python train.py --model="image FSQ autoencoder" --dataset="made-up road signs on poles" --train_examples=122500 --image_size=32 --crop_scale_min=1 --horizontal_flip=false --bottleneck="fsq" --downsampling_factor=8 --encoder_arch="pvt" --encoder_norm="layernorm" --encoder_norm_position="pre" --encoder_activation="gelu" --encoder_mlp_ratio=2 --encoder_head_dim=48 --encoder_fused_qkv=false --encoder_qk_norm=false --encoder_parallel_block=true --encoder_inner_norm=false --encoder_patch_size=[2, 2] --encoder_depths=[2, 4, 2] --encoder_widths=[64, 128, 256] --loss="mse" --latent_channels=5 --decoder_norm="batchnorm" --decoder_activation="silu" --decoder_widths=[48, 96, 192, 192] --decoder_blocks_per_level=2 --decoder_block="basic" --decoder_attention=false --decoder_upsampling="nearest_conv" --levels=7 --init="kaiming_normal" --residual_init="none" --optimizer="muon" --muon_scale="original" --lr=0.034 --momentum=0.9 --nesterov=true --orthogonalizer="newton_schulz_5" --adamw_lr_other_params=0.0016 --ema_decay=0.995 --steps=12100 --batch_size=128 --epochs=12.6 --lr_schedule="cosine" --final_lr_fraction=0.01 --warmup_steps=600 --weight_decay=0.03 --adamw_weight_decay_other_params=0.01
Rows from block 3 of the encoder, named by matrix and row number. Rows with one number belong to one neuron. Each number is 128 + 32 x the weight over its row's rms, rounded and kept within 0 to 255. All counts start at 0. Numbers have three digits each. After the name is the row's rms in percent of the matrix's.
# fc1: MLP up (encoder.blocks.3.mlp.fc1.weight, 256x128), inputs 64-127
# fc2: MLP down (encoder.blocks.3.mlp.fc2.weight, 128x256, transposed), outputs 64-127
fc1.147 112:135142179080103097154106094131137187098112141065157123132139113094110111145127150130231158134111119090138100121139087123119115116099081185139188126130141076078151098162105131164129100212162199
fc2.147 116:115115080205161165109122108151163085108129158124120129111122101178145105093171116072110158101168088113091134112114100144084143127147168091136109098093098183160131129166127109135081198076143053
fc1.148 110:110064146113104129128152155103158153125103109135137110157116129143067118116162116148122074084120080085126145168137160153165130097077083132134059059118105092132209065164093108170133165181144105
fc2.148 095:181100118121176148150147132098144125185055120110158158116113085152146137149161097117133135090140087098166078148174116161128163113199170152185171151087128170110117145160089135107134154073178150
fc1.149 086:170170123181094177083101133180127116106136151164106117130135096100138082108137129120086160211131139159082121142076093056110092161028099103143156100161122181139143136115182158121124154163092134
fc2.149 090:069119095120095085095110112057171105109129144154082171112122158135117139109158143054132138152144106080165133183105139151124091152170113124157136153117196146134162110131147142165171149095188142
fc1.150 123:039119124095075170150142074162135165135096158114187126138152126142038168129125071134141141116163181113156112116185133139084116129147148142148134122090145171122169126138124134142085131068157112
fc2.150 114:152171151126144152134112140138152097130131107074129139088152112177158149098134125133154118104099186122149153124120147119127127112153108131127121132102078161160129117115154136157084034137110140
fc1.151 106:148145129139155163135095161128136076146101102101085141102222143106082148164106082100105190142156123084129082147115105101151132191124111134197057120159177119141135120104058134114157119190073085
fc2.151 105:108136136133114098122106110088174190113133161160063138206159084118148202128115110107178070185139139141139154174118125101122154094126110123159192128156151124113174105167152172083090109125115098
fc1.152 104:127131156080139152113142132117152108102098163154141188170143167103122132120101165163149154190071165081096137157187110190073079164131208088109103078123079108129110166099170147123103163122171078
fc2.152 107:144165102087155151154157175142128121151123173115137131142078122102123150143163124104171087171159144128138125177193060082129056105150133088122160123056109118137145134140155163114157121088175152
fc1.153 100:162134100192099144163128092105141099113191130135123167169158145153134173120149135125121040132155132109111155117178078112138102134199095155072136171084120123118104108161143123140166116142152129
fc2.153 087:122104120146130041121116192142097178153106148131149122094091126117143117115153142169128126095134088157152156096062159109129154187098084141107052155168093155142211131058119097144103155080154090
fc1.154 102:156173093132041152128173109144139097174149123080123112136111093042129153062176103148106155154080195131114119093119099129138119117178086118123151212126114171116116109154131095126158158125171130
fc2.154 105:201157117162082157126189117094149088177165115153101166164126092090151164076127131179093145164142166123105102116128091194175175078131121169130157142080096123131154091110082090107102115176194078
fc1.155 132:122107184120062067140125136178128159113112116099140162173121141133092141146140178155138109134165134090142092110127071103157117146159152130124124095072169033100150099159152133166126137185147118
fc2.155 119:104093153150123056115138127148156131101102128089187141119082103118144145097179088092152124116126127126091095141101053165109151122105152121147131108104134115126161114187134113232072178148133039
fc1.156 112:216121120130131073220106055135086135135108111172082144158102129164123111171165103095103138140143204150128106094100150099115160147178130139150107129168137160133120109135169132154163130153138096
fc2.156 110:118136122131076085132138099100137098169108060111186099144121129142152117114140114109113122095136165088168177131136119117136093120177169138089153075168126162099127181192095137132121109157133093
fc1.157 051:165151105076133158102140109126138168206107126088092120104109087174114136125086162139136131148148137104161126106148120122089135108052156100147154106101140100110148139093134104131161143098156031
fc2.157 048:097132120110096103062164079156102145158106118118124169155127106133127141079107162096181116117151157164124137112105112127129124134128188124130120130089088085157137148138240058066141120083159080
fc1.158 043:112143107181097080071196168094126070127129149086117117123165129171107117180183174121144124130148117147148178177090160071149121120118142127123147178117158124158103073133165105124111153115126133
fc2.158 035:098103147132102057092088101140152132147112157126103182084103128152102102094120164163126150123080160096129152143144097147139124095126144113184118064102114106144064100115105182120118141122174133
fc1.159 034:127130127128129217158134105121106146118145160114087140146038089146103110067064148159116144148107161082170104131122123100071150155115136156146071153092145120088128158078148140132146153109114059
fc2.159 039:053138103118097082113115047100126113150107083113145170171146157162113128094129160137103078132125121169118060116169102215131136130134209166132135127132051124148101141167177098112147155116137144
fc1.160 099:064205074177161140135085148129081143055181126113107150154159113081117137154115129155109168113184078189113153153144184121118078111055136136122136193123147124115123106148139160174117126151134165
fc2.160 104:178108165115066156137157111102132119202180181113185117106093115128110112079083063124149112135133129119113118138135124168161170093096143137128065133147093130050126149139133149140160122146095150
fc1.161 113:091124153133094055100145140178128075105149119157163118219154121139136134072100144061138120084092111125134136112122171090145073132147094190122122125119120073139183144189103127137137094087142124
fc2.161 096:154116120136156178141152094169159107162145172091086144143100170105128111112119153093111141128139106157119093142151101179140078136168088106124221103086107116094090188133131087098129109133079119
fc1.162 016:126116118135186182114121111150094145102093122142084130101080155138141124085082154152117102171148099084131025161118147173065122163100191186106105178108078096086126138098143143109124134174119134
fc2.162 019:159121066135064117126108122150099098148099098181156126167158096154088148078119183078143195080163167186110093118166102163122191081116139184123142048122080123122126113139127089105110141148137165
fc1.163 101:141169099158152133163110137123130135137111140155114165084156155122155188154071110174097148139116031099082103095171174072158166074119141105147215075130155122129103089132095084125113115170114121
fc2.163 090:118150135099142162159120123098199149191093137153138113100151099100159144146138127184155120119128128144090069118144068146109142071143096137116145129150104158076141103086135090109168131166150113
fc1.164 121:100107072100152100110140162177120085110183131134078093128167148141105141140135100086156121106104144120078147092085165068100188156126149100145138114212119151181098137104117155146144149136122100
fc2.164 103:164119141127167117104124060112154148117154110097193154110086149098158089129149140102168139085152135123143040123150075145136162069168142119165131104158182178119115101175092058121137156068104139
fc1.165 110:147170111085075136160125126123132119149095155157122174176078157178165165120170138112094091139120114195146133128081087120149099146121041139170119092136174137132152139163180069069107121121088083
fc2.165 099:165130114136159135071190120129117128143109162126162114140103174138143144075150111115144149118138151089131116136117139150161104159103129103111091156141183127165097128128173051072199126187142059
fc1.166 106:100088101109090095138127173177132205173137161106068175103120131208153119072122124145088167140204097120146132130126124163138063147148146103124149115148082122179154155133112100128155132176116153
fc2.166 097:109141130039198141121220155125109151084163111123137092118170115063174154118148156114099188112103114117071138154125101110129081143168120123122144109165109100130107140126086124141129168128112101
fc1.167 097:143123136109073137066127093140117174188076076149123107134131096102154104139071119166111086145063170157147142094112169182096133106134111107167058202106120138164227128146094105104098128170138090
fc2.167 091:039087193170173139087132151101105155113100104149152100121118144162167143131076083124156087115105172163161139127171170117122169167135116169098165137153077059142137164098184049111079121089101121
fc1.168 100:139114107096134143129088099129194059148146102181087120128120133177081126133184124117151134087196141127163125134155172156108121081117151125143117153120093125148156128152101135148096092116124116
fc2.168 130:080131132181103092171106159139165125137129118166122120185141131113207117128132094108108161084138117074117130159085098137150124116147065102119172069144109130023146137107119078147172126092152118
fc1.169 103:125142141196125117117131174168100111114116040114154078114173148156118188112085150140130136182137177170104186083088120111202166185097124118075157140138131090130109133152162092179053142096127124
fc2.169 099:096128072112097150077087172129120103153171086111113082107181183159105141111096156139087058172114092149119155071143076165182130142141199134105151107148124095093171132136198137182178149094204130
fc1.170 107:185136103136128124109144129099108134078147101185146153132128094116135124162104127115154104123080180073115109147060177171105176140148141108126145114099123136160128146149136148110099186131146138
fc2.170 104:154160207095086173068085119093135080134078087160139155143104162090110107191116135127146158097123147147172131111121149181057162092146110179130166112132112099126119184152114158097138068099164134
fc1.171 093:101118114099129090132183145129099082183103148159128208114122143144217138063111143154129114099143105116104160051100161116189103102125071079155169105138144211150204067124140100150128128171109130
fc2.171 098:111087180143097087174153110151101124127118098118111158178137158098115125149129075168141156143123081115172143097076121182110084107085076134076125121132137211109105086128103097146168125151079060
fc1.172 097:099120115141076120083104080143124144111174136126148191125167092138157173158153169130119175117088137148073111166077148129193096146166078125127175089114157145124086109091126123138124167178125144
fc2.172 092:116062131165124136162136172097126110116104116146069119124135112129134081169068123181118085068130119127169127104127216110161171079067155145145162158186152150140186091150119108096182124105096129
fc1.173 115:101102165123187130139122078187106156131171145086079138170113125110116152182129173145134076112137166170176142126113131118128175138151157165144146103179127152138071172078121210140167118076106136
fc2.173 115:127079164156189187150174111148113149096129133133118118098108088127150134163060155114145133133137136127142123176135120183106132159138139160119173146123152099079103177092146185124148121086082144
fc1.174 084:093077119131098162114119161098040097146146141178120115138195139111104157156118145163096099168115134124112135121123145178165138146116127135085162126102157167136112129146128131104101154122127077
fc2.174 100:146103134140115091111089161161157144131125156100136164116082100179129054073195127122158152095160147113121097077107047122108188146152160093098107084145151162106142129132122086202067174121108095
fc1.175 108:090102122133117200137113166171136176141169110130104157112150121059141158116096168067108088140080100167141108128078050180130103162082119093093122149137147132126075129136169107113106130104082121
fc2.175 112:164135101165123062090166136094115108099117159081143101083139090133107142203184146124129134086155142153142161138120141068153097077147162175128067162129165157113113138104174135151131082156152166
fc1.176 090:100143167161105117078133105142134127171208134151137136153083110128193134105109122130166071118067054086118145076118110157147096122152101144102113119151156125131187127074181115120125171087143077
fc2.176 102:115092145156059165129145129091083103132131168114112142105100113155164116123093114101192130134102133108154122113122089110097140157112103105204070076170166136157181173109149149136143102129084112
fc1.177 091:070104107140115106150127142163131135111138066091091149070153135110151158141156163104135108171133126105117157089157124090134171154098152207110121198067211091189101181122102107164130104097125131
fc2.177 101:189130107105176100138134179115139158173133087165080129114155119151125123118195160164118132093096106094145119150118189058142144029079112162112092110094136141174117122120104088151142151153138106
fc1.178 093:158109137163104149072145085083128107198130143121183103089117164175061135078114180083137087140130124075137159148186134145140143127115143135164124114089140177111136158118138128115115117121152137
fc2.178 090:128097108095225099112176175176181153169142155132087169172134170139067097099142150093109131060113160134126115115138140077135145141088113167091141147158118099113172149085157141174158146139179117
fc1.179 108:084157122121104188086113139150101077095128115139132205106178191101166103071196131112155134147162142112166135131127123141161160145112134155139138101141125128143117170126103136133138123066118153
fc2.179 106:062169101114146127091156168121105093135145102106094101124126197109148107189133124093147167171161135171120155149103120110088142139163077162167125080183123117192115109119155123102146119102154146
fc1.180 103:142120098139115150123145184093170164132134097159103154148130162089122135107179104131123068126120136136064141093137106097117105080119099165119128147091111173115156131156089106130094096130132128
fc2.180 090:171134155067132126176118096079132186135147139132107116124080082115174150176093120181157132152136100156162143100106147134145226114108192121193139148113153089089174168103184071144082161147122147
fc1.181 105:115148150103132128116128061150165087143126163121132161146132112124163083105153112145084143138131157100161141146147171101176167122060139169184104106174150056115147090062070069151107157090118108
fc2.181 093:130078133136099186103108157143120172107115132079176104157151173152137143188116135044150118134123117092149092097113068140137133103106193176062117125169122164094116116078089119147094124107207107
fc1.182 120:098108108142148072101057127126138155077106140147096134142168156114118138106199139099121097139061112048104142102138111159104138145155132184092112116129179123147136164177186093106128181103144179
fc2.182 100:192136087200107150118156050141149130129092083122093144199101135140064118069139100124158196128149113136106142069110114108140047170189128167106099098118116153084122080104150134109121143112133129
fc1.183 124:114083146034109162106141083106135116052158079126128135093087134166100160180154110216109129122112083150057119120103154157168194183133160091163103100093126106172154123182119171174121098134117157
fc2.183 097:138154119069120139121112117131160064071092089089100072079151065150120147097114139109133160108141126154166090191166131142144142134143166093155087088199130124091075171177077146136172125133135201
fc1.184 058:140138150100182143162132153114113166150138075098175085192125149143173120089131089150115096164162107146127110127189117163089092143176087123113123133208163076117135143150123176126110177166116115
fc2.184 059:054147163191085084111136125132184098093157159096134136082147111161106116113110150093129154089117179117106171144111089096153116155112185186086121176134117218178101137089135156107099119151134118
fc1.185 107:163157145105138148095200127149145066143085128167173131164111169106142151159084090197168155163097153128107138168132135167117110078140104107134167138104072115156117086122174119095120112147087122
fc2.185 098:094129016153123085155149099131116070134149101166121118104130097155072168060083132177089135097184138140220115102172131158094137112126096111147179145137113136142126115123153102162158115096143129
fc1.186 092:136107099131165129139097179106115128113131158171055117184135130126124163088101085113151177118068108122128079155101139132125169136081163138213177105115065127135074080167165178150076194131140139
fc2.186 092:167148099094131114088127117097179067128115154107035115111138122056151091168122105158045142149119128132136095096109143022138185118070124167126104105161117134119163138148170146131101174121125111
fc1.187 102:157120111135139126115177140168144146201121135188122157134103156122146144148140153068103100092148180095158082166098099074134102123107108135145186124122075115150101181155093124066097107108164125
fc2.187 097:129128134142122126096173091165211195141171104155035141149080149169188126179135119116123162134151146126103123135157143134148095149105078132105208175087100130128154141090105201080130163061152127
fc1.188 110:112185163109165113185129146125149135108152151175131174131145101148074161068138129073148124123154121215113115149130149155199129141147114136099190133167129072086069118143179160137133115114151034
fc2.188 128:096157175143132088151059127177115121121168124161145128143160101148080115018162190047058133118176080186143150122085157127143148108128147171111157085181141110134116118123173118171156111115191079
fc1.189 118:186143109140062155201124173144205117088110141171161158104076124120102101111091124115088102104091114150131155126193124151149191141133118123132097196152091156073124155120161083143138136116169129
fc2.189 125:139147124161096144127120118121098141144139135141065200101185136196156151106141106094061050153160065129096103151137078141107130038148136128135119176111078057151086165170141162107155089166139164
fc1.190 098:140116182133122080142199105049134118166093135138151111136153136093131116103126122121134136174134105097108134170143222087095079116097101120123102137118109139138102128099089191073098162106137049
fc2.190 115:119163062091087099157069094130169088130134159135059092115097124166119106198096153177114087152139129103086131106134098123167112115181113168107138140163142060098138128168187140145104155123158084
fc1.191 110:101104122063118204157150068129122143146078135125187110148111116228086124099137151097120127172121114135146084164144118085131112168075084118174176132120081166117094135113203153071132102134083129
fc2.191 123:164134152186073102124179173124111044154160076126116170131107083127132105148112110172187145076114131136134134041089165158136106120162189102132128076156160073146171150207149170120159173162122125
fc1.192 102:110164150110099108141143088137158147216122125164158183151108141169094067161173143116126098135119164118103099151146129189149130137138094086142155074084104144151128139113063114099098164128108156
fc2.192 097:167182082134061090122171103091120116188075109189161164155085184133098137144148106120102157200166080131125109160153109132083124125182079065108169111154131152104127135087085113144085149100133115
fc1.193 118:136176122139138107134119121129203086171109122168082126103110113110088085127066138086101185154150141138135095098136124098089128123146166207115150074095130122195106173184083170125097110147136082
fc2.193 120:151086157091199151175098090148133127094104198119115144145169113117095175112117102140174156164140115104132248122125104158144059125090192134133105154166098162113121090114130042149137108145136124
fc1.194 096:057163169124192142166158096145164139157140145097188120126125110139131129135168117096127101095171158110124137074169177182114092111134126153084125079119087139092196100107139150100120114078100117
fc2.194 092:125138126068106112125190191146128182107131106135078096174096118082157092205109105128153101122148155150116074138130185072115091167109155175128178151124116086111136141114167121116095130114095133
fc1.195 114:139046126190131068117166102147157131137121125138115128204101099121133105124143119166129154109147126169162143165219161096140165079123160135093165102135091185179087090095134163153122156096157163
fc2.195 106:140069116158132080192160174153148073183140120165137146154133144136094049122166139082121138144095127146167147107111117133118114124103081105092172106123073164153135150086131160125144166114139140
fc1.196 061:161095169113118137096164137157152112139131141141121066070107135118122138086161123126184163168143065136150146118154118136117128179129134103149180110087101154102106135103055162117156109137124123
fc2.196 056:150128095133140082123096190094161138147152076133093151165078106147156136123125148082144114128118148089113105064151173055139132105117093147102129125179141149113128208095163064189115129142092187
fc1.197 115:121181104118126124092152089148153157146131167213150081130143130159094107101204164141141189168166110125120120101185139149135140101145131098093143108146115103144129092119131133109149129118075120
fc2.197 121:070104112095147124150201172139107083141151185160125129072129112151130107142168144137167103154150158123127190082141061140079166131159121121159207127135109148075113112136117110098122149083185057
fc1.198 103:116137099177129113135118093150118128161165095153161110114158139185099092143104211117109133167067100152140155176128146115130084093089122146103134111114165103184079138093165144126198111156122147
fc2.198 084:117088155148087176160124163159170140157140143072142091175126144138111110111123147097135115089139155134132093094116143170124220171092098156096155111100166112161162143116094086115146099117088152
fc1.199 104:089134137122158091109136216120151128081134084168152123115100126135116146126152140084115095166109122153038109141150126147158172077072086090094153145176111084195121155111146102159132147129129082
fc2.199 101:157120043118157136148138123141091104160127095159141125175152189147096149143175121126056101149149148083157149077146152145156114109150159168132080080127113143122094130136136112083071145098129216
fc1.200 084:114098116112200122124074189133103090134163157094116146161153100100113141126111132169121141138162166122091134196089181102094091121058173122104111174133111143144166111145096120115109058151152185
fc2.200 085:130127074147129134068094138069122103049136159135123132128126147136120123085066070112230158122163154116157171161113170030132075101147136112165128113186124138146141185097155105121138134128117153
fc1.201 098:115146134157136093138142101139131103087125126159155130121174165084140159193091023203125140147147159128159120162132069070133100145150124089131106085191153147103186136129113112117201152145131092
fc2.201 102:169085118131145121113107118141134194113093093154136110107094122140112157147079107107143154173107065145081148156127138130112075105103096075131105075164121110176094144069085141142141111186133168
fc1.202 105:148137165094122162171095105093104099127134075146155108136113101085133150173156095149112146110134183136116129132210133161084131114140056109086146081128085103207113144106148137098132119156139123
fc2.202 101:095136062123169088098121151110138121111145165115154122170133086141163172141119199106140154154122096178110160099115047075163132127118180101165105171109109204122146156165098106175148074121130153
fc1.203 101:137107091119095143172110102147176147153140107131113155068125099057137082168141127101062141157091107116181137143157069111074116096123050189102138110136098146128092152117151144114182177134109078
fc2.203 093:127184182119105115087087145094074189114101116106165143146123153089115193067170147158126068089131134164068167170115193176126094097125152153120134172123156109090134142088162158110110071134145162
fc1.204 103:140107186139137102075144144129120112109182149161124142118118163105093132112111137163177096130058124095159094172118137149087132129130140127084064124109174096101111130087106120108110152159153155
fc2.204 099:113117110156106140106122085156101151096133126181138112083102128069100115118125192140098137079140102133185169209127137140138106176141188068137085103147179139084103162103033150112160182156184164
fc1.205 103:124113161159099066132159160165160049075104145145105139198123177132136161083172112127124145117133145180114112109174095106081169091130117115118145141098150183106109128155110098086128137117111133
fc2.205 110:106154190156124150136151144124180118165145180086047109140109107135116075130130140118106146100134164161160087158153143149047162163104136117081125098061160176111142147137186016063134110117127144
fc1.206 120:173121121078095091156056144150137156190055131105114129182111104130142133152129147082161108183108155148139117170135090149076107135111141113196151129074107192131065105122142127123089097112215166
fc2.206 102:109097117066209110051112143110160150127106147143133130177119130119158068123089116117199115064113158119116140123094111086110137095135134153126153152142173103056172095132122104066201092168096089
fc1.207 082:109108176191099169053110163133075072143130126137136202143159160127086102153209115094110107088130094143155137122078135096143150129153122128082173117135159149114109098108184083124110143133141166
fc2.207 112:081194134098168065133134121116136130105108123114127129125128157122128096121101164142160092075162102144189058195166136196136107132144209143212152115167109083129102103154148109114125105101162118
fc1.208 101:071136166106120124179148167148077091121139146199130077081129140167112162109094122095146129104110143198166159087191126142124127092141079146148108142161106086081131127106071094176166101114133087
fc2.208 115:106107075118122105186117180148129157165114127122139124173139145170123134151139056091127169105180099139146114085127100165137151138084104098133152130152090068150121170108132087072073117127118106
fc1.209 111:099136090162132081097106097095094115088105080182118125156102163104124165138107179129075118178122059107166128130147199166136168140099146095132082116156146168122109099126113075128163209177119113
fc2.209 095:158134168145085107156153196111098147120094108173129233143128179156061130187108091086134117146106095110075144139116189181054106072136106175141155147116148121122111149114128133136099122143118132
fc1.210 098:071143126204076145093109154146104047163094156156139200085118138165087147109156174146123136148089133160180110100143129123157162119165165103110141109107178143137100176118119120133106131111115143
fc2.210 111:180111132108093139139142118177177143092171128047158121086167172083090140131126129160160134091123157098159157145176141194129132105104148157125129149132054106095142067196166107161097119049171098
fc1.211 091:147124128178146199123125119186130098063125085155140088113072085128117105111085147063118145151151124166129139150126065108155127101070133147122143109149112091159120115113111115143062174125107138
fc2.211 098:132141092125155088145113110149154150144139090173128147082086118075149136165056174114082181134152144124107072145119150115142165093190136103110111122121153131087109133074187157120144194092149138
fc1.212 107:086103111117138144145121207188138137073162135133074097149112152143074132116101163067106127136105067117118162134151109118147086159097144132112091154110118081158154130084061133155176121115112125
fc2.212 113:114141135122098202088080086174132105174130143120177111103152074174164135134129136115139114128116099111096100103179086162154120086149170138074163186143097048136105129126121086115088143148112087
fc1.213 102:143159165150161068150097124144139151113100137063145107157146091161113131187113065067145122136139148073115091136102147078106096126124129115120096073151166126057118138140163087140158122177091133
fc2.213 116:108148138094150100121153166082128164094150087183102153107122174077144109134064149149158143128068057152105138153137096148141093159176124150167142069173082134111105133133161108145153089152177160
fc1.214 103:119117118094076181121150099162109094062145098145129112124141060112163092085174149149133153204092122092064124141167060152096098075133151098190131147101127157099059156176131179138134156146159152
fc2.214 099:154153126132146170107222125163113127096153126114145128076152141112106102145133174062166145108091128124087132153166117156106082092101149118149143132177146148045118123130131134142076104106149142
fc1.215 108:117138152130178095163081148100128098134121142153133147153116144102100070120114209101174145111149118150111127093104103149108124111158054143136117134109138069165159163155085139114096072124164139
fc2.215 106:115105068152129132167087121120124073070148137168136161110140111109096124099150171129119173102152036190104088155172155105129123151135073076133105152152157114187140120189158112116152127104136142
fc1.216 083:149122104132156069128074179114163115083170143100163074202166160120113137158132111127122096178105127096088167111184099085146193099137139115133160170162125170146100134160112134126109103157105131
fc2.216 072:100117115081105136130150081172153141110068131113123105083125135119117115089145116116161130139152107142152137139128176118143134125122167145129100097149152089108101171121089092117129099085167106
fc1.217 097:160074072126107094039126118090122129142097185104148151133116118103129113086167144152152148163110107155114110130048126123181130085120118158163100192131056127078142117109171121166132160147075145
fc2.217 073:134144103163144128075108147045164107142117133156092138074150122166143166081143101067160147096168110144134118081173131103088135115113173093141143117096158103109123186131093101122113078112136126
fc1.218 095:145115089112137170108151124182210101131161132109098144058108068130079123085091192124198154091131165070199115156136103160101148123116117126132102119118158134129100174131159207094127134153161138
fc2.218 115:206136061143116159124128132100097155110111138125071155150107108178130086158148079119139116182100111140133122185166117122103126127140129071084142133136112151119080195106173089121160107069144171
fc1.219 086:077107137183118132164127089171118103091106102152121154159157170101122095101139130129099189138143156160140139090139069192136086121130151149075074165169148149099123126165079143168154181133081146
fc2.219 081:133149093124121165108129123076145107148150140099148154118064155145127103123121191055156113089136197164125143115117100190087157114113159182140155201098178086085103109123105090077128173142142134
fc1.220 094:173132155148097120111103093124099129124087110133144180159128126116137176083158064126137146099090119123078108109152187165135109089233133066200159152119099141179143125200127111113154135098150146
fc2.220 093:119129145151146166131150129147154186171173139162166145127007147072143110088145166122130143156132093168125158147063135097121108091163120128149103142132107149072109160054080163072114162114081151
fc1.221 096:145118142186146112132136149154173103194070094185087105108135149156119108163193184096063124127152106133180083090098119112136128134124107077126120186126102098091130167147109122112151152148100126
fc2.221 105:154103145160179100162183102219094061140110146139132121143126097147145070144171122182132178101113084117077092111146163086123113103085192120122157129158197140056111101144157141176124195133137123
fc1.222 110:149087117101133114159118147099167114124134099190169155113084114116123131109032093128112066061115172176138134119167114064069124124151100172101145169187176180080141157127134163186148106085143131
fc2.222 104:153136118072168088171156067189134085105160178078111154144149092130132073086161102080119128143098135153159072097151108156164157141154149164151181176144106138149081076162159167076105133117150137
fc1.223 088:103079119139151117075150178100081093136147093125093145135168175143144144115124174108196168160157108094171155128114142117145189152089162108132108153049167085147111133128049073126149098149109127
fc2.223 104:093154101159174163105176113127085120078130174133181131127163163121137139147082179080122142132163073101127197125095151124183101156079146108117085097135141105128129118134126140149142140186160094
fc1.224 090:107156197134127090174118152087154202099130162139113074125131176109149121114148087089125118120117082132107120054101159122169116137123088118153133152164103116121148202193188129062115161084109111
fc2.224 105:087112177119140111128170077097109137171127073148099095164078171143210157105095113134150117127111154173078103151151145121088116202142159124114162127146066135132171133090182124104140151157124149
fc1.225 088:155125145091134162107158145105147142169125201154094153126123174065207129141123173118160154150086155141066140157118115130106087088116122068089127093166109136084128123088085131185149050145150125
fc2.225 103:136113092132086116069182154119154078111153108072118113103224123169093192069165142145153139128187092152115099090178097125120134087159119125159070172128146121182115136115118118160166148127092111
fc1.226 111:159154116157108127096083127165117202147157194118106140082140150120067174170110088161097201125122151109103084137089155177109160119133126128142147136101167107126166136103144155129144181133188165
fc2.226 113:177130126127138148125101107149143129156114134140144081144145124088056145131115113202152183084121151109091141134085165114107169087072189155154106079115186118144141152108133139150176125124182191
fc1.227 104:100063088156116148117047055084098157148128127077143177104097146064150151070158117141103154150171106086126125091164181141187123087093179168177127098142083133080144180081121151141195186106128064
fc2.227 098:196098110089125102025140153133080146077174112139097106167044146161115169154066160104116150162169095147187131140147144099082128115078202160229134103149119132170087105122109123114127160139141136
fc1.228 113:134150117119145121100138122133093162142033109145075177101091236132120163147112119146170163075129179096088148103087161120129112111141113079099128126166123133147129150139143152144136106138164137
fc2.228 099:190147101148145129158097186119123155187146096137158143093109097104087173124131156122164137141195152080132205139091088079091075123154070140143151090145186076135119113157106155091090096110165101
fc1.229 102:164161130153140171132087128143063084083098123118099142067145116145151089111125152165160165177092138159135148135130132158126123104073122081145169123152219147092187095183121121132122114142145091
fc2.229 101:151094111166125104151091146106056116158127118085071089159111114170151109087144199143147180148221158099174181142156121104099135119110122146178132094162157117157111142149117093112105103173159122
fc1.230 101:137153085152121152178170113131160057105187149164115163085133113172109103162118156121138106138108169118131109096156119178145183103116102123106105130104120106098119119174136111138140100080141115
fc2.230 130:133151158164061185095156114106176143126089119136168102106115099113092115107165140137108136123120116081141062184113157123126079193123133113108066157140151134185185110098122102133116153141147168
fc1.231 115:159152181127119051081176177167137128148125133147164132132115175099159119195157124121136081148127116097157189098073095134160137134132146078131095108106134161130145091104142104118113124163173125
fc2.231 130:172152161155082064072118131167122068130133101115138123152113144163142140129194117155145090163140186102095167108132076133163100112137129129082105189138114114112145089176125100149153117177166129
fc1.232 107:082143152145184148140201110136155127156101114145093143100161097159140130129129090103081119102161112178078132110157133138070155092152165138155089079122072117070126153224110094172118175124146154
fc2.232 104:108115141107189137093156091136131109130144063090103100159176105084108121121103144185071080111128121142136085180109114144045124093105133152143144174143175165112092102105118094143109138118199144
fc1.233 108:131067116073148167152102108154122143106153092142184157165096116124112150209115131072092176113175091145051180140136107134126151156165113175092074089116156142150133080145184125097112158092128137
fc2.233 103:139104095114069127120091181108119180076129156212164127144072097114106142150076103144102128141155130115143094157095101106127108139126180120144144037127142101112181151078108158121122096138112081
fc1.234 089:113117114122097139172156134129156133094109122114115118140129121144154083137158161127098182130170122127103119161096180110174107187072177097089132099159079174103088110151145151140089152101126090
fc2.234 095:109124147125083132102156074143149131134082153128183089102184172117142091134242159135122115093092085125134096164150144161195112155148147084162149112141101115072110145153125103146095080106201116
fc1.235 102:085164117078153115069107124104088166099133156117105127150124161115091059153148114108163186157140140131113157114095100118190112119179072153177109160169114109115111103134083096133187124104118127
fc2.235 106:115115144104095065083089094207212105186148127080134094108134090141054130095109194164101165123147150134139111108126121148102149139121158142135138120123079149135122054142175127114163164170125126
fc1.236 095:125112150108145072103114137154158166121088132152078150120157057163091143200082062144058105155103096052162130157197052078091120092136124134095147134104143086126144139142147175144111119096094141
fc2.236 078:151095108079149141170091126148095140146094146074101079180093112042113161125151113089128162105198140170108105134167141096175108134138136094130183147094169099148159103161122123115178074090152163
fc1.237 108:162084140164120159103176169141157093150094103080091141134132141096078116129152049147128115169118116116153174151114130148165118120110155167052101122085078129072162122162145109120115112126127076
fc2.237 094:193137183141143116093168129111124060154157073092129158126162101120127153111153075079153109173102141093138138113132122186124110119133173138129146102072087129129116130140192090146088144124093114
fc1.238 088:109185133171127177099065132140132195124107143152156132089128092090137155143147152167137079142127129138090068104102151131151091107131074113076090098080123141109192153093125169119082110162138080
fc2.238 086:123118132076175123090139132135122163165144118127141106151082163115132155173093134106121076148120088113129169087083154118136107105053073154124208185092144149041144124107117130160172136144104140
fc1.239 116:096160108158136107147113136096035092144124096172145087151110147118156119128196082142108108107177180067154162148046100084096095177108140131163120131131148162151109115125161158142124105158115124
fc2.239 115:179115096113118133112115076108168076134129140068082129137107127109127106120098131097098119149071106109180128090172112204173173103116101089096088143089151182110120102128088111166119177145159132
fc1.240 094:125131125105115105162173143118109144137133104117162058124145105183110116081074099121112094084105068213125202157129120139168119098184093119091150123151133135077083102080209157122166170095181117
fc2.240 095:137156138145146114131102165183126109161104100132138114152113097111104132133130102133138159079156085156114060127162133129197160190203175102108137102228142044143127147135153101098154116157133136